config = dict(
    arch='perceiver',
    model='image classifier',
    dataset='simulated telescope pictures of galaxies',
    train_examples=195000,
    image_size=24,
    crop_scale_min=1,
    horizontal_flip=False,
    translate=0.12,
    targets=['winding'],
    num_classes=2,
    norm='layernorm',
    norm_position='pre',
    activation='gelu',
    mlp_ratio=3,
    head_dim=32,
    fused_qkv=False,
    bias='all',
    qk_norm=False,
    parallel_block=False,
    dropout=0.1,
    inner_norm=False,
    patch_size=[2, 2],
    layers=12,
    width=256,
    positions='learned',
    latents=32,
    label_smoothing=0.1,
    loss='cross_entropy',
    init='orthogonal',
    residual_init='none',
    optimizer='soap',
    beta2=0.999,
    lr=0.002,
    beta1=0.95,
    shampoo_beta=0.95,
    eps=1e-08,
    precondition_frequency=32,
    max_precond_dim=512,
    one_sided=True,
    adamw_lr_other_params=0.0028,
    steps=4600,
    batch_size=64,
    epochs=1.5,
    lr_schedule='cosine',
    final_lr_fraction=0.1,
    warmup_steps=230,
    weight_decay=0.5,
    adamw_weight_decay_other_params=0.05,
)
Rows from block 2 of a small image classifier, named by matrix and row number. Rows with one number belong to one neuron. Each number is 50 + 15 x the weight over its row's rms, rounded and kept within 0 to 99. All counts start at 0.
After each neuron's rows are labels from the 100 images, of 14976, where the neuron reaches its highest value: "responds to" is what is common among them. Only what is clearly more common there than usual is listed. The data: simulated telescope pictures of galaxies.
# fc1: MLP up (model.blocks.2.mlp.fc1.weight, 768x256), inputs 0-63
# fc2: MLP down (model.blocks.2.mlp.fc2.weight, 256x768, transposed), outputs 0-63

fc1.473:74 52 56 48 43 49 51 48 25 43 61 30 47 62 63 21 31 65 48 40 43 51 26 40 46 58 29 71 57 48 74 41 53 35 18 33 32 52 50 46 32 34 36 20 59 45 51 26 63 47 24 47 46 46 34 20 73 34 60 58 44 33 45 73
fc2.473:63 33 17 52 49 55 49 47 85 37 61 51 42 34 44 47 75 42 54 53 68 48 73 59 31 55 56 24 43 37 80 39 78 60 53 36 59 65 39 51 65 49 65 57 36 74 39 28 50 53 75 40 39 62 35 76 47 63 55 62 52 64 66 39
responds to: winding: anticlockwise outward; barred spiral

fc1.46:44 45 27 36 52 58 48 38 55 70 44 60 76 39 56 59 43 48 59 49 28 69 54 66 58 43 41 51 63 58 48 36 30 43 42 49 91 57 54 41 68 74 32 38 69 76 16 57 47 36 57 36 45 33 27 45 41 55 47 36 38 64 66 45
fc2.46:77 43 33 51 51 52 55 54 72 29 72 58 51 42 47 58 38 30 53 57 67 30 53 31 47 56 66 44 44 37 55 36 67 64 58 39 63 55 35 48 43 48 57 57 35 32 55 45 71 66 56 53 48 49 50 58 49 62 46 34 54 66 40 40
responds to: winding: clockwise outward; lensed arc; barred spiral

fc1.38:65 69 54 48 29 36 45 44 24 38 45 38 60 65 61 45 31 77 63 24 51 43 38 47 55 46 25 77 50 29 56 51 59 40 31 44 42 45 52 39 35 40 47 52 53 60 55 23 65 42 17 41 52 42 40 24 72 57 44 38 35 23 56 72
fc2.38:64 24 27 58 45 52 48 41 63 46 58 54 57 54 45 43 64 56 49 62 68 42 57 62 42 57 59 33 31 36 53 47 63 52 48 46 63 72 40 56 47 68 66 29 31 67 34 53 51 35 74 39 51 62 35 74 51 55 56 50 69 55 66 48
responds to: edge-on disc

fc1.278:55 63 62 53 42 37 53 70 39 41 61 42 31 62 51 41 52 53 41 32 66 33 36 41 51 41 58 66 55 30 50 55 75 42 50 49 13 33 44 33 39 15 53 53 42 48 85 28 63 50 44 73 43 57 58 39 65 42 66 44 37 29 55 69
fc2.278:34 58 54 58 30 60 51 42 20 67 27 38 40 48 52 38 46 47 47 39 27 60 33 47 53 67 53 64 71 56 48 48 50 36 48 58 50 24 51 55 61 38 41 49 77 61 48 50 27 52 35 47 41 45 53 48 45 29 29 46 41 37 53 50
responds to: many stars; winding: anticlockwise outward

fc1.411:68 67 67 59 48 50 57 58 42 39 52 48 27 48 56 39 51 43 39 35 58 33 45 42 35 51 59 56 45 45 50 69 57 49 67 42 23 58 58 47 28 40 51 43 39 33 67 32 66 52 35 70 41 72 61 39 60 60 55 58 44 48 33 63
fc2.411:18 73 72 44 47 53 62 42 51 67 36 56 50 63 47 54 44 50 41 40 21 61 49 52 54 57 30 66 62 58 33 47 56 47 59 68 39 52 57 47 56 37 39 49 60 61 44 47 41 53 51 52 50 43 47 33 47 27 40 60 50 44 45 57
responds to: barred spiral; lensed arc

fc1.587:64 48 67 51 31 48 44 44 32 37 49 50 32 64 62 40 54 44 61 26 61 32 51 44 41 35 49 71 61 46 65 53 70 66 41 50 18 60 63 50 41 30 48 26 49 37 74 38 60 48 27 66 34 54 58 29 69 50 59 70 44 51 41 69
fc2.587:31 87 67 44 40 51 59 45 37 54 30 38 43 53 44 41 50 58 44 21 40 53 53 54 45 56 40 62 63 64 36 62 65 42 55 70 41 49 57 36 46 29 45 50 72 42 49 51 39 56 42 55 47 42 56 35 58 38 43 54 55 42 43 61
responds to: winding: clockwise outward; barred spiral

fc1.103:27 51 43 42 69 60 52 34 57 61 34 56 54 40 48 54 38 44 52 63 39 61 43 68 47 54 42 43 45 60 51 51 26 50 37 50 91 56 58 59 59 64 42 55 62 50 30 69 43 56 59 25 67 41 56 61 40 53 30 46 65 50 49 31
fc2.103:62 49 37 62 62 45 37 59 67 48 56 60 64 47 49 41 49 63 62 61 76 51 55 41 67 50 64 28 51 25 58 33 55 63 58 31 45 69 37 56 40 62 63 39 15 55 50 41 64 32 72 65 50 67 42 72 49 63 79 45 54 46 59 50
responds to: edge-on disc

fc1.475:72 60 76 60 23 48 52 51 39 30 60 48 32 48 58 45 51 50 46 22 52 40 36 41 39 46 52 73 42 49 53 57 61 46 63 51 24 55 38 33 35 31 49 42 44 33 66 40 62 38 43 68 47 66 51 41 63 46 62 50 37 53 38 75
fc2.475:23 75 59 46 47 55 54 44 32 55 19 34 51 59 49 38 35 51 33 42 32 50 56 52 52 59 48 69 57 56 28 56 55 46 59 72 38 49 56 50 48 43 37 53 65 66 62 41 48 55 46 48 44 32 56 43 45 33 49 56 58 41 51 62
responds to: many stars; winding: anticlockwise outward; barred spiral

fc1.492:70 45 53 58 40 71 29 57 58 76 43 34 70 76 58 64 37 42 42 65 44 71 48 69 56 52 46 55 61 67 54 64 44 30 42 48 74 69 77 38 67 74 54 58 47 62 10 59 38 57 53 11 69 37 43 49 48 60 30 50 49 55 63 45
fc2.492:56 40 12 56 51 39 47 44 93 32 77 46 43 53 54 41 51 54 43 41 69 58 81 49 56 71 64 33 36 46 72 34 71 65 65 26 67 63 32 50 51 39 64 52 21 58 67 33 69 53 64 37 44 60 40 70 40 76 73 56 49 72 62 46
responds to: winding: clockwise outward; barred spiral; lensed arc

fc1.112:56 55 71 60 45 19 45 49 38 40 52 44 26 37 58 44 41 65 46 36 54 38 40 46 55 37 47 66 40 47 49 57 58 58 25 50 24 54 57 38 25 34 61 60 49 30 57 29 62 64 48 70 44 51 58 30 72 73 54 55 62 43 31 61
fc2.112:44 56 34 37 39 83 43 43 73 44 38 47 58 39 54 67 70 46 57 77 45 53 79 58 12 54 35 51 52 45 61 43 55 25 19 46 55 32 55 77 67 61 60 53 67 62 43 52 34 35 72 33 50 75 31 70 47 45 56 61 62 46 83 27
responds to: round elliptical; flattened elliptical

fc1.272:40 43 40 40 63 53 38 45 61 60 46 58 59 37 53 69 50 38 56 69 51 55 38 69 46 56 57 26 43 52 42 57 26 50 49 60 78 62 63 53 54 67 41 72 53 49 27 67 41 46 58 37 59 37 53 55 38 48 38 38 60 67 66 30
fc2.272:67 35 33 62 47 53 31 56 73 33 89 53 46 38 61 55 40 55 47 68 74 42 66 44 42 40 61 43 47 52 60 40 58 56 62 45 64 59 30 60 60 56 56 35 33 34 50 42 57 44 60 60 62 58 63 52 42 64 65 36 49 69 65 58
responds to: bright star with spikes; edge-on disc; star cluster

fc1.375:58 30 28 38 59 59 42 45 61 68 43 52 78 31 45 57 41 56 59 68 39 57 39 78 45 66 39 43 58 59 46 38 34 34 41 44 86 64 48 51 58 73 24 56 72 74 36 57 38 48 70 36 54 49 38 58 38 48 42 27 57 72 71 27
fc2.375:69 39 23 58 52 46 54 52 66 26 77 46 46 44 49 42 57 43 55 57 76 27 51 47 50 55 66 28 39 42 59 34 63 71 42 40 51 45 33 39 44 58 70 52 20 38 41 48 70 55 50 48 56 59 46 59 43 63 62 45 36 53 42 54
responds to: bright star with spikes; edge-on disc

fc1.401:37 62 30 44 61 51 53 53 47 56 40 56 75 48 73 70 53 59 64 66 41 54 51 54 65 45 39 57 61 53 42 36 39 47 43 58 60 44 36 37 63 71 35 43 57 65 15 58 27 30 65 40 55 34 37 42 30 50 58 32 41 77 80 41
fc2.401:76 44 56 55 39 50 72 54 74 51 61 36 23 40 45 47 28 30 45 20 51 39 55 34 47 42 54 51 42 34 68 48 64 56 81 39 59 63 56 50 45 29 49 59 38 55 70 49 76 74 33 72 55 62 73 57 63 46 38 56 46 58 20 48
responds to: lensed arc; barred spiral

fc1.570:71 51 59 50 48 45 62 55 47 36 68 43 38 63 40 45 62 48 44 37 69 42 50 36 30 46 49 61 58 46 56 55 68 54 54 55 30 54 50 53 35 24 51 46 23 49 84 32 54 66 31 64 33 61 50 34 65 48 58 55 59 40 24 66
fc2.570:20 63 67 44 53 61 39 35 18 72 21 56 39 60 54 60 42 55 38 51 38 72 61 54 53 55 47 57 54 63 42 46 44 42 37 65 50 43 60 62 57 54 49 51 69 65 43 59 35 38 46 40 45 37 53 44 47 37 49 55 51 44 53 43
responds to: irregular

fc1.308:64 45 55 46 39 60 51 63 38 41 73 57 30 62 48 42 53 46 54 28 68 28 50 42 38 37 48 64 58 61 60 55 68 64 54 47 22 49 53 39 37 39 45 42 35 52 67 20 65 40 49 62 27 71 63 30 68 54 51 64 60 39 49 82
fc2.308:26 77 65 52 42 47 52 41 41 59 29 37 54 68 57 49 39 54 43 32 28 69 46 46 54 64 39 61 71 55 36 55 51 37 55 65 45 48 51 45 41 36 38 54 70 61 57 44 19 58 39 54 58 31 60 44 61 36 43 77 57 46 41 62
responds to: barred spiral; lensed arc; winding: clockwise outward

fc1.96:52 59 67 70 47 38 43 54 39 17 50 48 52 53 48 42 41 67 63 48 55 45 50 34 54 27 44 81 56 33 59 61 66 48 59 42 38 26 21 42 35 27 51 51 40 28 66 34 40 45 51 75 57 61 49 29 61 36 62 46 40 61 42 67
fc2.96:27 63 63 53 46 67 47 47 33 70 21 54 37 52 47 35 54 42 36 30 31 62 60 58 45 73 42 67 60 51 38 59 54 49 46 75 40 52 60 63 64 40 46 56 79 63 57 51 43 51 51 43 48 45 47 35 60 41 41 58 52 37 47 52
responds to: many stars; barred spiral; winding: clockwise outward

fc1.413:75 57 54 51 38 40 46 45 30 38 58 34 36 55 46 38 39 75 40 24 49 47 53 41 56 48 40 61 43 27 54 36 57 37 39 45 29 38 53 33 36 16 51 40 52 37 72 27 71 62 41 61 40 67 38 32 70 43 64 51 36 37 50 77
fc2.413:59 31 21 62 36 56 42 39 67 45 57 46 54 48 57 42 63 56 65 53 60 41 60 75 48 45 58 21 40 55 68 48 74 54 42 38 75 70 42 56 54 67 72 51 27 67 42 47 41 24 60 32 36 57 31 74 46 66 64 56 59 55 79 53
responds to: flattened elliptical

fc1.40:73 58 63 47 33 52 35 50 19 56 49 36 47 76 55 54 42 64 41 34 53 50 52 27 57 47 53 66 53 38 61 41 70 49 32 37 31 50 47 46 42 24 44 31 43 42 57 44 60 42 31 57 37 50 41 23 76 47 62 45 39 46 51 68
fc2.40:49 40 34 59 33 53 54 38 72 34 53 49 47 45 37 36 80 49 45 62 54 50 79 60 47 66 47 29 37 46 42 47 62 44 70 49 60 55 30 73 67 69 65 73 34 66 43 55 35 33 75 37 49 49 33 71 43 37 39 53 65 40 75 21
responds to: edge-on disc; flattened elliptical

fc1.536:60 64 64 55 35 40 47 58 33 38 72 60 29 43 60 37 49 39 62 37 62 37 39 44 34 30 43 67 49 25 44 72 48 66 63 44 25 60 52 45 26 21 37 49 40 53 65 31 50 38 31 85 34 68 40 50 56 52 68 51 44 55 45 75
fc2.536:24 82 64 57 52 62 49 35 38 73 23 46 50 61 52 53 42 50 50 24 19 66 60 40 41 66 39 62 61 55 44 44 54 44 44 72 33 33 55 53 54 40 41 47 68 56 41 51 49 60 54 60 42 53 56 25 51 32 28 57 49 49 39 49
responds to: winding: clockwise outward; lensed arc; barred spiral

fc1.621:41 41 30 42 65 58 33 35 59 69 46 53 62 36 54 64 49 54 58 69 36 64 52 71 63 55 43 37 44 52 50 42 30 40 43 46 73 50 53 63 60 80 46 49 58 59 21 66 42 49 65 26 55 45 44 65 44 58 41 35 68 64 66 37
fc2.621:73 35 31 47 40 40 65 58 58 39 78 44 45 51 47 47 42 45 65 52 79 24 53 39 41 50 68 30 38 49 48 36 60 58 64 47 66 57 31 41 43 57 59 51 22 37 48 61 64 47 49 53 44 58 50 58 50 70 60 46 54 62 47 50
responds to: bright star with spikes; edge-on disc; star cluster

fc1.267:59 47 73 68 41 32 53 58 32 47 72 62 33 50 67 30 51 60 60 45 67 39 36 29 42 43 54 68 53 27 47 54 77 66 69 42 28 46 48 55 32 28 56 47 41 29 78 27 47 36 40 68 41 64 50 34 56 43 52 60 49 39 49 79
fc2.267:24 60 66 46 50 88 51 41 29 71 20 46 69 73 56 75 71 58 51 34 43 66 46 43 37 63 33 37 61 61 44 57 50 42 39 69 30 35 63 56 46 56 34 45 80 66 36 71 31 60 53 51 58 34 34 47 63 45 25 48 53 43 51 45
responds to: barred spiral; lensed arc; winding: clockwise outward

fc1.320:48 38 31 40 59 59 54 56 62 79 36 59 60 59 66 56 48 51 55 68 36 58 43 71 49 62 52 32 42 68 53 56 33 59 60 61 81 57 52 66 65 77 35 65 60 59 22 76 48 51 58 25 52 43 40 74 23 53 40 50 73 66 52 37
fc2.320:59 34 22 59 61 39 44 76 78 35 82 47 60 36 60 37 37 47 53 44 66 32 59 51 39 51 76 43 42 41 48 37 43 56 59 32 48 70 37 25 38 67 67 25 33 47 56 48 65 52 54 35 56 63 45 61 59 67 56 63 54 72 50 52
responds to: bright star with spikes; edge-on disc; star cluster

fc1.348:66 62 56 51 40 35 40 39 15 45 47 33 44 75 68 34 31 71 49 29 50 49 33 35 58 44 34 76 53 38 55 39 64 34 31 42 39 50 48 37 31 32 57 31 61 46 58 32 63 31 38 54 40 50 36 15 81 45 70 34 42 43 40 76
fc2.348:64 40 40 65 30 39 46 50 72 37 63 44 53 40 45 33 72 61 57 44 71 35 74 61 35 56 53 34 30 41 74 48 79 58 59 43 60 60 32 56 59 62 67 67 28 75 48 55 42 50 61 43 33 71 38 80 50 51 50 64 55 65 71 47
responds to: winding: anticlockwise outward; barred spiral

fc1.670:63 49 72 56 40 54 52 61 47 33 61 52 40 68 49 48 46 52 43 24 70 41 55 28 48 40 56 71 51 42 44 43 75 56 53 46 32 40 53 45 32 19 65 40 40 45 78 42 64 50 28 57 37 48 56 35 66 44 61 61 47 55 40 75
fc2.670:17 66 69 44 38 53 52 39 24 76 23 33 49 61 30 50 61 65 42 34 14 71 60 45 56 69 35 66 56 59 52 50 30 42 57 63 38 42 58 64 59 42 41 50 75 57 41 47 29 53 34 54 52 37 42 56 64 44 36 55 42 38 54 46
responds to: irregular

fc1.323:54 52 60 59 48 41 37 59 24 43 59 32 42 74 50 45 50 63 33 31 40 46 55 24 51 40 56 66 51 40 57 49 71 44 30 26 27 43 51 44 39 24 63 40 47 44 76 23 66 42 41 53 42 67 54 30 76 42 62 61 40 33 24 60
fc2.323:39 47 35 58 45 62 31 41 55 38 38 57 52 36 40 35 46 57 65 72 58 63 66 80 56 66 60 41 44 49 34 36 41 55 66 66 73 50 39 66 54 78 57 40 34 69 47 75 33 36 67 35 47 50 27 64 45 46 48 67 44 37 77 22
responds to: flattened elliptical; round elliptical

fc1.340:28 38 41 45 51 55 56 63 76 45 56 65 62 31 59 54 51 23 52 70 42 55 46 79 42 54 63 40 48 64 45 54 23 62 72 66 79 53 55 56 64 80 42 61 44 55 23 73 40 39 73 41 54 60 50 72 23 59 40 59 68 73 58 34
fc2.340:42 62 57 52 66 62 48 67 28 65 37 56 36 54 55 53 51 53 37 27 26 52 48 43 48 43 44 62 64 55 44 58 39 39 65 56 24 40 68 39 48 35 43 48 76 40 56 52 61 71 38 64 48 36 64 22 61 36 47 61 52 46 24 60
responds to: lensed arc

fc1.329:68 53 61 44 29 27 50 45 39 35 58 47 28 47 47 28 59 46 56 52 66 33 46 39 51 45 47 44 39 34 46 54 56 75 61 47 22 53 60 50 22 26 58 69 37 36 60 25 57 54 32 70 37 67 72 40 67 52 59 62 49 42 25 61
fc2.329:17 65 64 55 45 61 46 41 32 61 22 47 51 65 49 51 49 53 50 48 22 66 47 54 50 56 32 64 68 59 36 48 35 34 42 58 31 47 51 53 59 46 41 41 71 53 54 52 30 45 55 64 37 33 46 40 47 36 39 55 48 44 66 41
responds to: small; edge-on disc

fc1.717:66 60 63 52 46 46 44 41 31 46 57 32 55 64 59 36 27 70 45 39 48 62 34 36 59 45 44 77 62 41 63 38 76 42 33 42 31 50 46 60 39 22 43 23 59 48 58 38 63 42 42 60 46 46 49 30 82 46 62 49 37 47 47 79
fc2.717:74 31 25 54 34 41 48 55 69 35 72 42 45 50 49 44 72 43 50 68 71 35 60 50 39 57 56 30 32 42 63 38 64 56 48 39 63 54 32 61 62 65 69 52 27 51 43 59 60 45 60 31 48 76 33 80 42 74 62 47 54 52 71 51
responds to: merging pair

fc1.234:64 67 66 48 52 43 52 55 38 32 50 41 30 60 41 41 51 60 45 35 61 44 59 35 47 17 53 69 30 28 46 48 64 37 57 42 28 43 55 46 38 16 58 36 43 50 79 29 55 61 36 60 47 63 53 41 66 52 44 55 32 39 26 63
fc2.234:53 42 58 40 36 68 42 59 34 47 28 45 69 73 56 34 86 57 44 60 42 55 50 61 59 39 34 55 57 58 29 60 39 50 30 69 73 34 43 59 52 69 33 45 51 67 47 59 26 23 61 51 46 45 30 49 51 41 46 53 55 42 81 46
responds to: edge-on disc

fc1.733:57 48 57 36 34 58 54 41 33 29 71 45 36 50 63 22 44 36 51 10 69 44 54 60 51 51 62 61 65 63 68 65 59 54 60 56 27 52 58 43 42 33 34 30 18 47 62 28 64 32 49 61 25 71 53 45 67 53 57 67 53 46 44 74
fc2.733:13 78 67 57 33 48 56 31 35 56 30 36 45 66 48 46 37 52 42 49 17 61 57 52 39 53 39 65 63 55 34 51 59 50 63 66 43 34 55 49 62 35 44 52 69 41 53 46 34 68 40 63 65 34 60 51 50 34 50 65 56 46 38 67
responds to: barred spiral; winding: clockwise outward; lensed arc

fc1.642:70 55 68 59 32 56 63 58 39 37 63 49 33 65 56 29 56 43 43 30 59 45 55 38 45 38 56 73 50 53 59 62 73 50 52 51 23 62 54 48 38 24 46 55 36 40 83 36 60 52 43 69 40 66 53 39 72 51 54 72 55 41 49 58
fc2.642:18 73 55 59 57 58 58 45 40 66 11 47 39 59 49 48 57 43 39 44 24 64 46 45 61 55 41 80 66 56 31 66 44 42 53 71 36 36 51 46 54 38 34 42 78 65 60 44 37 48 50 53 50 35 52 30 64 26 51 60 46 42 42 51
responds to: many stars; lensed arc; barred spiral

fc1.144:70 60 59 50 47 55 49 54 34 39 56 46 47 66 54 43 54 70 31 18 52 33 48 29 56 36 27 78 56 46 58 34 69 55 35 44 23 45 57 33 36 29 56 31 40 46 62 28 62 39 36 60 44 45 46 29 77 55 65 52 35 37 44 74
fc2.144:61 45 34 45 30 36 52 40 71 34 52 54 50 46 46 56 63 40 57 71 65 37 68 45 55 53 56 35 43 48 66 46 72 40 53 37 58 47 22 59 52 64 55 57 35 57 41 58 39 43 49 30 56 60 30 70 57 49 57 47 52 51 71 34
responds to: winding: anticlockwise outward; barred spiral

fc1.342:68 68 67 55 44 41 39 42 30 43 50 41 42 69 49 51 47 74 47 38 43 44 57 38 38 58 43 65 52 39 59 44 75 41 40 39 24 46 42 41 29 29 49 31 52 58 73 29 58 38 27 61 50 43 40 28 81 36 70 48 28 44 40 79
fc2.342:72 32 21 50 28 44 38 52 71 49 59 52 54 58 41 54 73 62 49 61 73 39 59 65 38 50 50 25 33 37 61 45 65 50 40 51 64 64 36 47 58 68 58 44 29 66 35 48 43 37 60 37 41 63 18 99 52 57 58 49 53 56 69 47
responds to: small; edge-on disc

fc1.343:70 46 58 65 37 46 48 53 36 36 58 47 24 58 62 28 47 50 53 27 61 28 49 44 41 38 65 71 55 51 62 63 61 56 58 46 28 50 43 45 26 28 52 43 32 34 67 36 70 44 42 73 35 59 52 25 60 45 52 66 38 41 50 58
fc2.343:18 65 78 50 50 56 59 44 43 54 29 58 41 63 53 54 41 52 47 42 15 75 52 51 41 55 43 62 54 60 46 49 48 49 50 72 26 45 58 52 55 42 40 51 71 52 51 45 35 56 44 57 52 43 59 42 56 29 46 63 45 36 51 58
responds to: many stars; barred spiral

fc1.244:58 39 65 59 50 51 39 65 27 49 35 47 45 47 60 66 40 61 45 47 23 69 53 27 58 69 21 71 44 51 64 49 63 56 23 42 29 16 60 48 61 32 59 44 52 78 47 44 47 53 50 63 18 45 27 26 50 15 64 30 48 25 53 64
fc2.244:60 40 21 39 63 56 63 48 70 29 59 61 56 27 34 60 42 47 54 74 68 44 56 55 36 42 47 26 58 34 46 42 56 56 67 45 61 65 33 51 53 64 53 48 43 22 61 58 63 40 74 43 48 62 57 77 52 77 34 40 51 64 60 42
responds to: merging pair; winding: clockwise outward; barred spiral

fc1.350:69 56 59 56 45 34 43 50 32 38 49 41 39 52 39 59 36 75 44 35 54 45 59 30 54 42 35 64 56 37 59 47 74 50 37 47 31 47 37 32 36 32 50 49 51 51 66 24 58 50 44 53 40 58 44 31 88 35 57 54 35 47 41 63
fc2.350:51 34 21 43 35 68 46 40 57 38 41 63 50 38 30 29 65 48 57 59 49 62 74 71 41 55 55 27 32 50 60 47 55 42 58 44 52 58 48 69 71 82 67 54 48 65 43 52 34 23 68 31 51 63 33 87 48 69 55 51 53 29 85 21
responds to: round elliptical; flattened elliptical

fc1.396:67 66 55 48 45 38 37 44 24 38 38 35 58 60 63 54 42 78 46 41 39 55 56 38 58 45 28 69 58 34 48 31 72 37 31 46 45 43 25 37 37 46 59 35 66 52 35 33 47 43 36 50 38 46 35 17 69 49 69 34 35 59 50 68
fc2.396:75 50 19 46 40 46 53 35 86 46 52 51 41 43 40 51 53 36 59 53 69 42 68 58 54 50 57 31 32 39 74 44 75 51 57 30 68 83 32 63 56 56 58 54 37 71 45 52 54 52 64 35 45 69 36 78 42 72 53 61 52 54 66 38
responds to: barred spiral; winding: anticlockwise outward

fc1.82:41 35 43 47 64 61 45 40 59 65 43 62 52 38 43 47 43 48 61 65 36 53 46 79 50 64 58 33 60 55 42 47 40 47 41 49 80 64 59 52 62 67 38 59 66 53 31 72 37 58 57 44 57 43 49 67 33 50 34 47 64 65 63 29
fc2.82:73 27 32 47 47 29 39 54 75 39 81 50 53 42 61 47 76 60 65 72 88 37 62 61 35 47 62 34 30 48 72 30 61 56 68 40 54 51 36 38 49 70 60 52 15 48 42 47 49 45 57 56 62 61 61 62 52 65 56 45 46 69 57 51
responds to: bright star with spikes; edge-on disc; star cluster

fc1.574:58 38 67 55 42 54 43 36 35 48 64 31 55 54 57 74 38 49 42 27 30 49 41 30 61 81 51 34 66 56 56 56 51 59 45 59 51 55 77 58 55 29 55 45 53 75 50 32 73 49 40 49 31 51 47 47 80 46 44 62 39 29 19 63
fc2.574:65 41 28 65 60 56 39 50 74 42 66 57 48 33 69 26 38 69 59 25 75 41 57 60 53 41 54 41 46 45 67 49 74 38 55 27 72 63 45 52 51 72 73 55 26 46 47 43 46 47 68 64 57 77 44 69 60 44 56 68 51 62 81 45
responds to: bright star with spikes; flattened elliptical; round elliptical

fc1.126:58 50 63 60 35 47 46 56 39 42 57 45 38 58 44 43 46 49 45 35 68 40 43 34 40 29 48 63 51 24 50 54 65 70 53 57 21 55 46 47 33 27 59 50 32 30 74 37 62 56 43 64 36 54 55 46 70 44 55 69 44 34 25 70
fc2.126:27 58 70 33 39 55 40 36 28 70 17 48 58 53 49 52 45 51 45 48 30 74 50 61 60 56 33 59 58 55 39 49 35 29 44 65 49 50 50 57 56 58 35 51 68 64 54 64 29 40 42 40 40 40 41 50 62 31 42 55 48 35 46 57
responds to: flattened elliptical; edge-on disc

fc1.543:22 43 28 52 63 60 51 64 71 46 41 61 70 26 65 55 56 39 56 71 54 52 55 67 48 53 52 42 48 63 33 51 37 52 61 56 65 53 46 58 61 76 46 75 50 47 35 75 39 57 69 52 63 45 45 72 14 56 46 47 68 63 54 30
fc2.543:38 71 63 53 63 49 51 50 37 61 39 47 40 47 62 52 28 48 39 24 42 61 32 37 50 51 48 69 65 46 53 51 34 49 52 56 54 55 62 43 44 27 35 39 63 53 68 39 70 70 38 62 44 39 75 22 60 35 40 58 47 58 35 56
responds to: lensed arc

fc1.434:63 53 52 42 44 56 58 55 36 32 63 47 36 59 53 42 41 44 52 36 66 33 54 38 54 49 70 73 57 53 55 46 57 64 61 43 24 54 43 46 28 35 51 43 37 43 65 33 62 45 40 68 45 68 53 38 67 49 58 71 49 44 46 75
fc2.434:14 79 72 53 42 59 56 41 45 66 19 43 40 58 48 53 48 47 32 39 22 79 52 56 60 56 40 62 62 58 36 63 36 46 51 76 31 44 60 48 57 42 42 40 75 53 62 46 43 55 47 56 58 42 58 46 46 38 37 58 52 43 50 44
responds to: winding: clockwise outward; barred spiral

fc1.416:31 58 47 53 64 47 56 50 70 69 60 69 69 36 66 69 56 40 72 70 52 50 53 79 54 61 44 42 44 57 39 51 29 38 54 56 59 49 51 61 80 68 47 64 66 60 23 79 35 51 69 35 60 56 53 59 22 56 45 35 55 62 65 33
fc2.416:48 67 71 47 56 46 62 62 28 51 59 43 45 66 60 58 29 52 48 24 47 49 29 26 47 42 50 57 42 52 47 57 33 63 52 57 48 51 62 32 39 28 28 47 58 29 59 27 51 82 12 70 63 42 71 23 54 39 59 55 46 52 25 78
responds to: bright star with spikes; edge-on disc

fc1.489:64 58 63 60 42 50 54 61 24 43 51 29 38 64 48 44 33 66 35 22 52 48 53 37 58 37 30 81 52 43 56 50 75 46 47 32 29 49 39 43 29 28 45 35 49 50 70 31 56 46 26 60 49 47 49 33 70 43 57 40 38 40 38 81
fc2.489:54 51 24 51 32 43 35 44 71 34 66 41 61 43 49 30 77 67 55 58 79 46 66 62 43 65 52 39 28 50 60 62 69 59 47 43 78 72 39 52 60 64 73 53 38 62 46 40 35 37 60 45 45 61 29 79 51 61 60 60 53 58 72 61
responds to: edge-on disc